From a checkpoint of a small CTC image transcriber.
Model: activation gelu, patch size [4, 4].
Training: adamw at rate 0.00086, 8200 steps, batches of 128.
Data: trained on seven-segment displays showing three digits, 97500 training examples, 10.8 epochs.
Rows from block 7, named by matrix and row number. Each number is 200 + 20 x the weight over the matrix's rms, rounded and kept within 0 to 999. All counts start at 0.
# f: cross-patch linear (model.blocks.7.mixer.f.weight, 64x64), inputs 0-63
f.0,154,248,230,232,227,219,195,192,205,227,217,211,217,230,203,210,195,214,207,212,204,209,215,216,185,211,202,207,204,209,218,210,189,217,200,226,191,214,216,208,196,219,228,228,197,210,216,209,212,234,227,238,219,230,206,181,233,243,226,239,222,237,215,197
f.1,177,150,168,211,188,207,192,185,178,221,155,201,179,204,197,197,198,207,170,206,199,193,199,203,208,179,198,191,210,186,198,210,207,176,201,188,213,188,199,204,201,180,187,184,207,183,214,205,193,186,173,197,194,193,206,197,189,208,186,215,191,203,195,207
f.2,198,188,141,191,206,194,193,205,210,191,216,161,199,190,201,195,198,204,202,176,199,196,195,210,197,208,190,187,183,204,193,203,202,219,180,188,198,201,197,208,208,213,190,192,183,219,192,205,198,198,186,174,196,208,200,195,202,190,208,191,223,198,213,192
f.3,189,211,176,146,182,205,188,184,184,207,184,208,169,203,193,195,195,204,203,211,178,198,200,190,201,185,212,188,183,180,199,203,189,197,206,191,173,189,203,187,206,216,206,195,184,196,203,203,199,208,212,198,183,211,203,177,207,220,185,198,185,206,183,200
f.4,202,182,214,179,137,177,213,206,193,191,213,184,200,183,206,189,185,190,201,200,202,189,203,204,208,221,205,207,188,183,191,197,205,215,215,204,199,183,196,198,197,216,201,220,189,188,188,192,190,200,207,220,184,173,206,194,189,181,223,191,206,180,226,188
f.5,196,194,187,204,184,140,162,183,191,199,191,193,188,192,169,189,204,207,208,201,199,195,180,185,201,187,196,199,209,190,182,194,191,201,206,218,211,206,177,195,193,194,209,223,221,193,189,200,194,194,208,207,221,184,171,189,215,200,188,197,179,192,169,193
f.6,201,214,206,208,202,217,192,203,204,206,217,196,205,255,166,214,194,208,206,202,211,245,175,213,203,199,204,205,212,231,180,210,198,205,210,211,213,236,194,196,193,218,223,212,204,228,220,198,199,217,217,212,201,228,210,203,196,213,203,213,202,216,210,204
f.7,198,189,199,192,201,189,203,155,190,196,197,198,224,223,218,202,198,199,196,189,212,223,220,215,171,189,197,179,205,217,194,202,168,191,186,200,197,236,224,208,188,197,206,210,182,228,228,201,195,190,207,207,199,227,212,190,190,195,202,185,203,191,213,185
f.8,208,204,209,199,206,203,200,200,162,163,202,200,207,211,207,206,251,163,205,202,198,201,204,204,233,165,197,207,202,202,210,200,230,176,189,209,193,202,206,195,223,182,195,211,200,198,199,194,213,169,198,215,211,203,207,209,209,202,213,200,209,211,194,203
f.9,202,209,201,209,193,202,198,209,189,150,167,194,191,198,202,199,197,258,159,199,203,195,203,203,205,239,167,191,201,200,201,195,214,236,180,192,205,197,196,194,218,209,177,197,212,202,201,202,220,204,175,197,223,193,193,208,202,203,192,205,204,201,193,200
f.10,192,195,200,193,198,196,184,199,199,179,128,160,180,187,195,193,202,199,256,154,194,201,195,202,198,218,241,165,190,208,195,205,201,210,224,172,199,199,199,201,196,207,208,163,189,202,202,208,185,218,182,160,191,224,184,187,200,203,192,189,193,200,191,198
f.11,190,195,201,192,199,192,184,187,194,185,188,133,167,188,196,191,202,196,203,256,175,197,198,199,203,192,213,241,169,189,203,205,198,192,209,228,171,199,200,207,201,204,206,217,163,203,203,204,203,196,226,189,150,192,219,198,188,201,205,191,191,194,194,207
f.12,191,196,201,201,193,193,184,195,195,196,186,185,136,153,194,191,203,202,195,201,258,165,193,206,199,203,194,209,241,176,195,205,204,214,195,206,229,176,188,207,200,198,207,205,209,172,193,219,191,210,211,227,191,160,191,195,202,197,195,208,191,192,195,212
f.13,198,194,192,195,191,195,197,196,198,190,202,187,174,151,171,195,200,198,191,199,197,259,175,195,203,203,203,197,205,246,177,192,201,199,198,200,209,233,170,200,190,197,203,212,211,228,177,207,194,201,211,203,242,191,177,205,179,197,194,198,200,190,195,198
f.14,197,190,195,196,195,190,194,194,197,196,187,198,188,174,151,174,199,202,202,198,194,202,250,165,204,202,200,202,195,208,235,168,198,196,200,208,195,203,230,168,196,191,193,201,199,218,236,174,195,195,193,210,200,211,212,184,195,199,198,194,200,199,187,192
f.15,190,195,191,183,196,187,198,183,186,197,189,196,197,184,203,166,185,196,196,212,195,189,207,221,178,203,197,202,186,192,209,226,185,197,196,207,202,197,189,223,188,197,197,212,189,188,211,210,198,193,190,199,205,207,218,194,189,191,187,182,192,191,219,179
f.16,207,204,210,204,203,213,193,190,218,203,207,190,202,199,200,203,166,181,187,195,189,199,195,203,255,168,193,201,209,197,213,211,250,167,195,209,204,200,202,191,278,178,195,207,198,194,189,201,249,171,196,217,198,208,202,204,228,205,210,208,199,213,181,206
f.17,202,212,196,205,193,203,196,197,194,217,208,207,188,195,197,204,174,139,172,187,187,192,196,200,206,261,165,189,197,191,198,193,218,241,185,193,206,204,198,203,224,255,188,197,202,208,208,192,212,266,109,211,219,208,200,198,207,208,173,214,194,201,191,184
f.18,196,182,190,186,196,189,190,192,194,185,195,202,204,184,187,191,188,173,137,183,200,181,194,202,199,207,243,183,193,197,194,208,198,215,221,200,198,197,188,194,193,214,227,176,193,194,207,196,186,196,306,91,171,219,197,188,188,187,214,161,191,187,183,180
f.19,189,204,185,183,184,188,187,188,185,192,189,200,194,205,193,187,192,183,175,144,180,195,201,195,207,194,208,250,191,192,201,195,204,194,213,231,201,194,190,196,197,198,209,231,191,202,193,204,193,189,199,308,88,190,216,189,175,199,178,213,181,194,190,195
f.20,184,184,195,190,187,192,184,190,195,188,200,189,200,186,200,197,188,193,193,175,149,175,193,191,200,201,195,210,249,189,185,200,205,210,203,214,225,198,187,196,186,203,195,203,227,185,191,203,193,189,190,213,294,100,184,181,198,183,198,201,193,175,187,180
f.21,200,191,180,195,185,200,191,185,201,193,196,202,188,208,189,198,197,186,186,184,170,142,180,190,196,189,202,192,212,249,190,190,201,197,207,205,212,231,196,194,203,196,202,207,204,252,188,195,193,203,180,176,211,300,116,193,195,197,188,200,188,205,178,191
f.22,203,200,199,195,215,190,216,209,186,205,188,184,197,187,239,206,189,194,187,190,170,170,167,178,196,199,194,204,203,207,275,180,206,209,202,216,202,219,265,169,192,202,199,204,201,221,280,169,184,213,188,218,190,212,259,173,178,203,208,197,217,200,217,190
f.23,189,197,197,195,200,203,202,179,196,189,187,189,190,203,198,219,201,192,189,191,185,173,177,173,181,197,190,195,191,191,220,263,189,192,192,205,217,200,222,270,188,190,201,204,196,174,245,264,196,202,201,201,198,206,243,214,207,196,204,205,197,201,227,190
f.24,223,210,221,219,209,229,200,196,246,219,222,203,206,217,191,213,253,199,209,201,194,214,192,208,196,175,196,202,211,195,197,210,267,176,193,190,195,192,204,199,269,208,188,184,198,188,190,198,261,208,200,206,203,212,195,213,244,207,221,218,209,234,183,214
f.25,227,240,209,237,199,229,212,200,205,258,227,218,198,204,207,197,181,265,214,215,201,202,202,204,199,180,176,197,202,197,192,192,209,297,180,195,195,194,190,191,224,258,206,213,204,188,188,196,220,250,179,217,216,212,191,221,225,228,184,237,199,229,193,213
f.26,193,171,213,177,207,192,186,191,197,175,230,204,191,181,177,180,189,176,266,197,213,197,186,198,189,179,196,162,192,197,193,212,207,200,301,170,208,200,192,193,198,210,232,223,202,196,188,186,193,201,208,200,191,207,185,190,202,176,205,181,201,197,196,192
f.27,202,215,187,211,197,206,200,188,189,190,191,253,192,190,197,190,186,197,192,275,201,203,185,192,194,186,193,195,173,190,202,195,194,201,200,296,183,207,178,200,190,205,197,235,219,211,194,205,183,188,206,214,193,195,203,193,184,209,189,211,192,203,205,206
f.28,193,178,203,189,205,193,192,199,188,182,196,187,234,188,196,202,193,197,205,180,274,188,200,202,197,197,190,196,194,166,192,194,201,203,206,205,307,188,199,199,205,205,221,198,235,209,192,187,196,186,199,214,213,188,186,192,197,173,211,204,207,189,208,185
f.29,194,195,189,203,192,216,204,195,193,190,188,198,184,244,186,191,195,179,189,210,188,275,207,199,198,199,206,196,198,194,175,184,197,200,206,208,202,302,197,181,196,194,209,202,209,240,229,180,186,187,186,188,223,202,190,183,181,201,196,200,191,197,196,183
f.30,219,209,225,197,242,202,256,233,199,206,210,201,216,211,286,213,201,195,194,205,196,200,271,207,190,196,204,202,191,197,208,196,205,201,199,206,203,218,303,202,210,197,202,198,210,219,278,192,198,216,199,218,212,228,251,203,185,205,237,201,240,205,242,181
f.31,212,210,195,195,201,197,225,205,199,197,198,198,216,186,241,248,204,209,189,197,198,186,204,256,177,190,183,199,201,189,219,194,192,193,199,197,218,192,226,282,201,202,200,206,195,197,254,258,217,201,194,210,189,210,248,228,202,206,203,212,199,190,223,206
f.32,199,208,199,198,202,211,209,206,224,228,174,201,198,210,203,201,273,222,185,204,206,204,200,194,298,185,199,205,208,205,195,192,175,138,188,201,190,200,204,191,231,166,199,202,187,179,212,191,217,200,214,189,206,200,210,210,216,199,219,201,209,209,192,214
f.33,208,229,197,207,187,196,212,201,191,241,200,187,193,181,190,189,195,267,202,196,198,193,197,202,197,292,172,197,210,204,207,201,166,152,103,182,202,198,204,199,184,199,175,202,172,181,206,204,182,193,190,207,186,203,203,204,177,214,185,208,194,196,200,211
f.34,182,178,213,181,198,189,196,193,209,187,217,184,184,182,182,193,192,196,246,198,198,203,186,189,191,195,297,171,198,211,193,201,174,159,162,87,174,202,207,197,185,186,192,193,203,183,186,185,194,196,189,200,196,187,180,192,214,176,204,186,200,202,191,190
f.35,201,212,176,208,180,196,199,186,202,211,198,223,179,166,189,188,194,202,192,237,188,197,202,187,208,197,194,307,170,187,210,197,186,180,150,166,108,178,193,203,193,200,188,204,184,213,186,196,187,198,192,192,207,192,192,195,196,205,181,208,185,199,196,207
f.36,204,188,202,191,214,188,202,212,191,191,208,196,227,184,188,213,195,205,201,206,238,198,179,196,202,204,186,202,291,162,184,203,198,194,187,179,174,79,181,201,197,181,210,182,201,197,191,185,198,186,206,194,198,211,190,200,201,179,210,197,209,188,210,203
f.37,204,206,193,209,195,223,221,203,189,188,194,197,183,231,183,189,195,186,200,200,209,236,202,176,197,186,207,183,211,302,173,187,195,179,192,179,172,181,107,189,206,186,201,207,184,206,199,190,203,203,202,198,203,196,215,206,197,206,202,214,191,219,202,216
f.38,198,195,197,189,216,180,215,208,186,194,189,192,201,195,271,190,198,203,199,211,207,213,272,197,193,205,203,203,195,192,296,194,209,189,194,191,195,184,206,161,200,190,184,181,191,195,239,174,188,193,189,195,195,203,208,181,180,196,205,196,209,190,211,182
f.39,214,208,208,212,216,217,217,209,217,196,207,202,223,220,215,279,205,212,216,198,213,218,218,247,198,186,216,208,215,213,223,266,201,183,199,177,221,192,254,207,200,190,181,175,194,181,228,238,209,200,187,195,200,228,223,226,227,207,216,223,216,230,229,205
f.40,197,199,195,189,202,205,201,196,225,180,193,213,198,206,201,209,245,176,192,215,205,206,212,201,265,191,183,203,197,193,204,194,279,163,204,212,201,203,203,201,158,151,192,221,202,207,215,207,211,181,220,202,204,208,220,202,217,193,220,194,201,203,193,202
f.41,182,222,197,199,198,190,212,195,193,216,184,182,203,188,202,200,213,214,190,182,203,192,194,195,211,229,197,199,194,191,199,187,192,282,141,185,212,195,205,205,172,124,91,175,202,191,208,195,184,190,184,210,179,193,205,199,180,204,200,204,200,188,204,202
f.42,193,187,213,191,206,194,198,202,203,195,203,184,192,185,192,204,208,208,207,192,197,194,190,194,186,208,226,214,193,206,194,204,181,200,310,150,168,212,211,209,173,156,117,109,174,197,195,203,203,189,176,200,212,181,200,200,211,185,205,193,205,198,201,196
f.43,192,204,182,204,184,195,204,191,188,201,182,203,177,179,199,190,187,205,197,192,197,192,194,187,196,193,213,229,204,185,206,187,193,178,204,314,154,179,202,196,190,190,151,122,113,186,198,189,188,204,186,178,195,213,196,184,194,202,190,199,186,197,195,206
f.44,202,184,202,189,204,194,193,202,205,193,199,193,205,180,187,194,195,196,196,191,209,193,178,208,202,205,193,210,216,202,188,208,196,199,176,207,323,158,180,206,185,178,181,165,120,110,178,193,190,193,212,189,175,193,191,195,210,185,201,194,205,193,200,183
f.45,188,199,186,203,188,212,207,185,186,195,197,203,179,202,177,189,196,193,202,200,195,205,205,181,192,196,212,198,222,232,200,189,182,193,201,170,204,319,152,186,191,186,188,176,171,123,116,185,186,185,189,202,185,181,197,179,189,198,192,202,184,198,189,195
f.46,188,196,196,199,203,193,198,195,195,195,186,204,193,197,227,169,208,196,202,207,185,203,222,167,206,202,204,205,197,213,245,187,201,186,198,209,198,189,306,195,191,188,190,195,177,158,160,158,191,196,190,181,200,198,205,173,201,199,196,195,197,201,202,173
f.47,189,203,201,200,215,199,222,209,201,194,193,206,203,201,221,247,192,197,193,203,199,187,225,237,184,174,207,209,203,193,217,247,199,177,178,200,202,194,224,244,195,193,207,209,190,193,253,157,203,209,191,200,212,230,223,208,209,203,221,214,215,218,230,201
f.48,181,185,202,187,207,191,185,187,197,149,199,200,208,202,206,206,194,170,205,211,204,203,207,205,202,171,192,207,207,192,216,212,217,177,196,213,199,204,216,211,227,162,188,212,209,203,218,204,141,136,196,206,205,204,221,200,201,183,212,189,196,191,196,196
f.49,182,212,193,190,193,190,208,194,188,213,174,203,193,199,198,196,196,204,176,192,199,203,196,198,208,206,204,182,200,201,199,193,213,222,198,190,208,197,196,202,204,280,148,170,210,207,205,205,178,107,100,176,200,196,206,194,183,198,190,196,197,185,202,187
f.50,198,189,208,194,204,198,200,189,200,194,207,180,193,197,195,193,197,195,204,190,194,202,198,202,195,204,194,195,186,203,190,203,188,206,208,200,184,201,196,193,181,191,292,154,173,206,207,214,189,167,108,104,174,198,209,202,201,200,208,183,197,191,198,184
f.51,188,203,192,190,182,199,202,187,194,201,199,214,184,195,200,194,196,197,199,208,193,186,199,195,206,202,206,207,211,180,202,190,205,190,211,214,198,184,202,196,200,181,202,305,154,181,204,203,195,184,175,102,107,180,205,203,193,208,192,202,186,197,196,194
f.52,184,190,207,194,199,186,196,199,200,197,207,202,221,179,201,195,200,211,205,204,202,173,188,188,200,205,207,202,196,206,186,193,188,200,197,212,220,194,188,209,187,195,175,199,301,153,191,214,192,193,184,178,110,112,185,199,195,190,202,199,205,183,202,184
f.53,187,204,185,205,186,215,200,179,199,204,204,213,192,213,175,197,205,196,198,195,200,198,185,188,209,201,206,203,197,197,201,191,185,193,215,197,211,223,206,196,189,197,191,182,195,309,159,186,195,197,191,181,179,114,114,183,201,202,194,207,187,202,186,191
f.54,196,188,193,198,200,193,207,194,193,202,196,206,199,189,240,157,197,202,193,213,197,202,220,165,195,202,197,199,201,194,218,180,201,198,202,213,192,207,244,194,193,194,189,208,171,213,270,179,191,193,190,195,186,188,146,166,199,197,197,194,202,195,201,182
f.55,179,198,207,205,202,193,206,183,188,199,204,213,219,206,208,219,193,203,211,215,211,202,211,223,169,179,200,211,195,195,189,222,171,179,180,200,195,203,190,211,167,177,199,216,196,194,194,190,189,197,193,226,231,203,209,142,203,201,216,207,215,210,226,185
f.56,192,191,178,201,192,195,175,188,203,171,195,197,205,203,194,206,197,175,203,199,201,199,200,201,185,184,203,200,207,193,218,202,182,192,198,200,204,199,213,215,178,170,208,198,197,189,197,209,189,192,187,200,193,200,186,203,167,202,183,197,185,197,189,201
f.57,182,223,185,209,196,209,197,186,185,228,158,202,191,211,196,201,199,199,170,190,197,200,204,201,197,175,183,190,205,198,204,202,207,187,195,185,209,201,202,207,198,179,184,183,216,185,203,203,192,193,179,201,210,203,193,195,192,149,189,217,198,201,195,192
f.58,209,184,212,185,213,196,202,217,213,188,213,170,216,187,205,208,196,199,203,175,195,193,204,212,196,218,188,193,186,206,194,205,196,216,183,192,186,200,190,206,194,210,198,189,180,204,195,195,206,205,205,173,195,197,198,204,209,177,156,182,219,192,214,193
f.59,198,221,185,205,188,215,193,179,187,218,187,202,178,206,194,197,201,208,204,203,184,202,207,197,196,188,212,183,185,191,213,198,195,188,208,181,180,198,203,189,206,199,220,190,184,198,201,197,189,209,218,203,168,205,201,187,204,218,172,142,177,210,183,198
f.60,194,184,218,194,196,181,212,209,196,183,208,194,204,182,207,190,188,199,197,196,199,185,201,208,195,215,192,210,193,190,184,207,206,215,194,210,194,193,179,197,205,212,208,220,189,188,192,183,196,199,214,206,185,172,208,195,190,187,213,184,141,179,233,194
f.61,190,195,190,209,200,197,171,181,205,191,199,203,200,205,168,190,204,204,205,198,208,205,177,193,198,194,202,188,201,201,175,187,183,193,196,211,202,217,177,193,196,193,198,216,210,210,184,203,189,182,198,201,215,189,179,185,218,204,185,200,184,148,177,195
f.62,193,190,202,181,199,178,205,198,190,197,199,190,207,190,216,173,190,197,197,201,199,199,214,182,197,217,204,207,195,211,200,179,203,208,191,190,216,204,197,180,196,209,201,195,211,217,188,182,192,192,201,201,202,203,209,188,178,192,200,183,209,178,155,189
f.63,166,196,186,189,170,180,197,180,173,182,191,204,203,204,185,192,187,194,207,217,220,205,195,204,185,195,206,216,217,209,206,203,190,177,202,206,214,214,206,208,184,170,196,207,214,194,206,193,177,199,214,230,236,207,190,181,182,199,179,201,183,188,177,128